Weights of a small audio captioner.
Training: 1900 steps, batches of 64.
Rows from block 9 of the audio encoder, named by matrix and row number. Rows with one number belong to one channel. Each number is 128 + 32 x the weight over its row's rms, rounded and kept within 0 to 255. All counts start at 0. Numbers have three digits each. After the name is the row's rms in percent of the matrix's.
# convs0: first width-11 conv, stride 2 (encoder.blocks.9.convs.0.weight, 96x96x11), inputs 12-23, a 11 kernel for each
# convs1: second width-11 conv (encoder.blocks.9.convs.1.weight, 96x96x11, transposed), outputs 12-23, a 11 kernel for each
convs0.21 112:156113072153096169111117134096118088112090092169141153129124106154111143094079126181129102155141100145129191155115116093104150088093153151133121070105199193063123158128175154188124077113142152092089071168112172137148147210115108177081148143150170082105066126183124162169118119147086065149150133095117164089145091079194080119118120111134193213095070055143181179138133136149141105084212115105136097
convs1.21 107:170114082123166142138133128160099124166073139100173109079131120117150118143137167151148087203111145175119125076133124189184092164083114126062179139120129122127130100135170154093082159194089108091205139162157175116101130147111109126104160127103140206136127153118097078144128146143156159140167127109144103104133092083122105128151130120130132126132148109127096109095073134104098131105104142139121138
convs0.22 094:122047171115141128180085113148175135121096111141160197125143105151116078118125105138131159116077091114139157118206122096099111124135157139151136127100082143151057135138124098110049109125061140149172154149074132118119099105144130074121155157139109079124095130125131117076120096069161171122113084111112155091088129070134125090143104162122203096142097124149122140129145111148154066146128150144104123
convs1.22 104:146125081151165119115188138111101145168192136150074086158138139119116127146120103119095168146083118141072111184109155126117177116120165133127085087187114109126105104161100134112140106109132125092083085121144102165130116109158165107127147114138178133167135132156127086132129090101162146139112163120139075125144163105119160094111106113142124165116089130119157115191142055136098154164109125096119121
convs0.23 099:217134117159122099132110082108097121117162114161135102134144146145120137152150119105138108033150129147142153145162116173166162139094147115147129129105133134106146174117098106100134121140120091058126146103136076068102110071090175111136203170071120105117125156110121110182139153126148147139130108094150112100148169135140100153126127154145091107098178086115134059042113157127146163186180129165130143
convs1.23 099:106114119068127128106136159117140115150169114117088155171117169121100133099110132137079119085072126162182171180144117157137114150135128158143105161090100099164087160159141189146139136090133139156153149066152149105139158138182085152163124063133113149138153116083136159112126165102109099096093122176181165125128122133108096130092126097095092120132154128142190141177130188145109125111130140136162127
convs0.24 102:152141099133166067165098143078158123155106175125113135110146207128179127139130108071124120163063109157117155157064143108096112124127104123094100052063106148179127197137104161128070101115100132160137094130102144159146080121133159164144142155090084070156187130138085112189138161072117159183137109156161119115142107137095136104118132101110092090075176098107075156186095170097125091140126158123136119
convs1.24 106:068106156146082153148105107130122146143139139113159119114080109136113105129053087157093105101098087159150144165170157154080134116146112134111133046116132155138173146109166086139107114137127124124122140071110102146117140132094115147107112141146135097093217172170093147220123121094151113142087165105185171105162139103101142087111077064139087089106119085163143128125161126147129193073100203143117157
convs0.25 098:115143131144117177108124134117166170104120103145145152133103110115136129099128138125127103082113128061092155139115116113157137112152104136146114075161103083102111108055093064185105167148148150129104173087145090153117107135080159086156119086161165179155107150068079086149079105095083108087107057126116106153137137176116133107091167110148114135123207187189145165116128100121111081151101157159103142
convs1.25 102:123120120122139066135135112155140127138083105176086108137115169083160139133105110132090069097112137153115160152195177124117135155172126155116069140162155115099123153167131111095141163085089102136178147128134101091124138177162160107143144153138102045150139119119174101129177155119140141105074064181159172144157139095137116113105087141129150172154171177196209154179133151186197119148127139114145125
convs0.26 093:089075112132160158104143157095136139149126109112102119109108140114107155143127146144136141117112123179094102127145119079086099067114155118126149158143127136112080105158157198138128133132120176122106082111227124157166116132114158145104101056063209116064107141091147159110130186172132110066107125125107108157136135111161151095147083114123099154086089089173115117147129133141164157106129125104106103
convs1.26 096:149096138154124091113149123125147129129080216101129123132091078107098146069151100141127086154084140130125154071164049115128167182119153178131105087101125095152119139068129151102131174086107101158132114160113077142148058087100143150129162169173096137132116107164119143172126062117138108104158142157125114138092136123110099150181084100120127111082202114174139108101134133136182202173079107075086119
convs0.27 099:133141110140175119132108142122130155114173167119099150148196173134128038171075147127145116148155076148177218132135125133117103176100151100135141097072129141166143115156166105193131154100107191121113083114133075201118175095129165135118094120102144136121119071145087135071175130134148147069147194148128128135130177114091156168146139124079162112141076123054136137151111090133183065128163183191153111
convs1.27 099:156144141120141183149113113121160111160160114142155100131120114119106105110100080101152154072134110108135116147141125083107113109083189173112154113104134109097081107146133108096128105147142160186143135135134154138123120118111100126115108149178179106136137175128131161163136114158126133119130111138083066091102112118155231126125146100104123090158114156118159109169128069123165092109096115102114123
convs0.28 101:121162129128167119110192110157069109160123166176156129213155132125137082165157154100158145117093101115205097146100117128123119051131154133117140148177142128130096135145148147106104124097080187136100173104097080170105165149131186103100149093157133142114151213125140135171141092135117090113108141150094134105153133165124143118183108185146213080161076166135154153097164104133189090143155130135143131
convs1.28 099:124140116155131137131129168036178108118108089114147162105168112105077220131102115111115111182128135120132142125128112111119091128115126126135147104125089088190176129151070143130188139143127104156130158090130142151130143105091127154154096120102123078077154209124095148101141170147092105129103117127072104135161067088139169184117140121128124135156109130159167155140144132124092159197139186161148092
convs0.29 103:155067148106109117110047131128142143149132112100083121139158153116139144112102097174171186148101148140136098161176133065101139137125106111112127142123132154084127126038133143098109185180115147105086096160134204116161111125170131125123149055132121153141132088200086101124169079115068111148137148141105153108114108117176119090153105125108124142096105091130174170107062129122114136105122086117113153
convs1.29 101:105087129155119121162151106081149134080116147132114167100130178135113106142187129137130069112115110107147139143099120147189114113084121134128146109160101148120147111079050170162075115136177115181154086121105121114135102128093141105179113157100154120089113154123132106135139140137133141125131123140111116184150138168155151162119073114101136149124152130081103099096093127094108090102154195175145154
convs0.30 095:172125145151116107094159135112115152189122140118113151123134091094150130117098182198100106101107168110119107096119127143172155101187099128123151103116144159109139108202143167152216162141087116139117100162105145082114076085231067088163162177162120073175095101120121124083128060090130096179116158120158223115126105057184153141154154156155146169106134130112140111102134114114158093105181086159136176
convs1.30 100:165115134137151091136149172111046038089203146143167128153164147097108126129136116124163174084108104117107154093096152137071089150148174140146108142072089116130173139165124127140153129164155187124134144149111150114105120129118178068153135078127131120141201130124149098142202127098095126135084152183131107134150092127107100088071137151129150124156101131127110117179063128167142093113194144095108091
convs0.31 098:138166177156090131134122123126158097145112122154201120142122132072142122077130149200168107097072167104158197120111111102148196091085118134131105105114124129140192156093104157152155164196104114131097092139127135145102099169161111162185153134183130090087091153126147088098157154093152133143105120115207117160136106131103114117146122089103163154164111127139100098080161125139143140145139160103116125
convs1.31 091:122141147117133122076159115139103117131097104117147155171141113106085159154130090078142178156128138135126115111121189115161140132132112108175112088118158099170077084078108135178141167113090142118115164143116132150135097113115175106152133069103138153105165133121138147136102082178122128084119154119171179159125147135116122119125149086099102131167120131093090132240110137166121184143091149136099173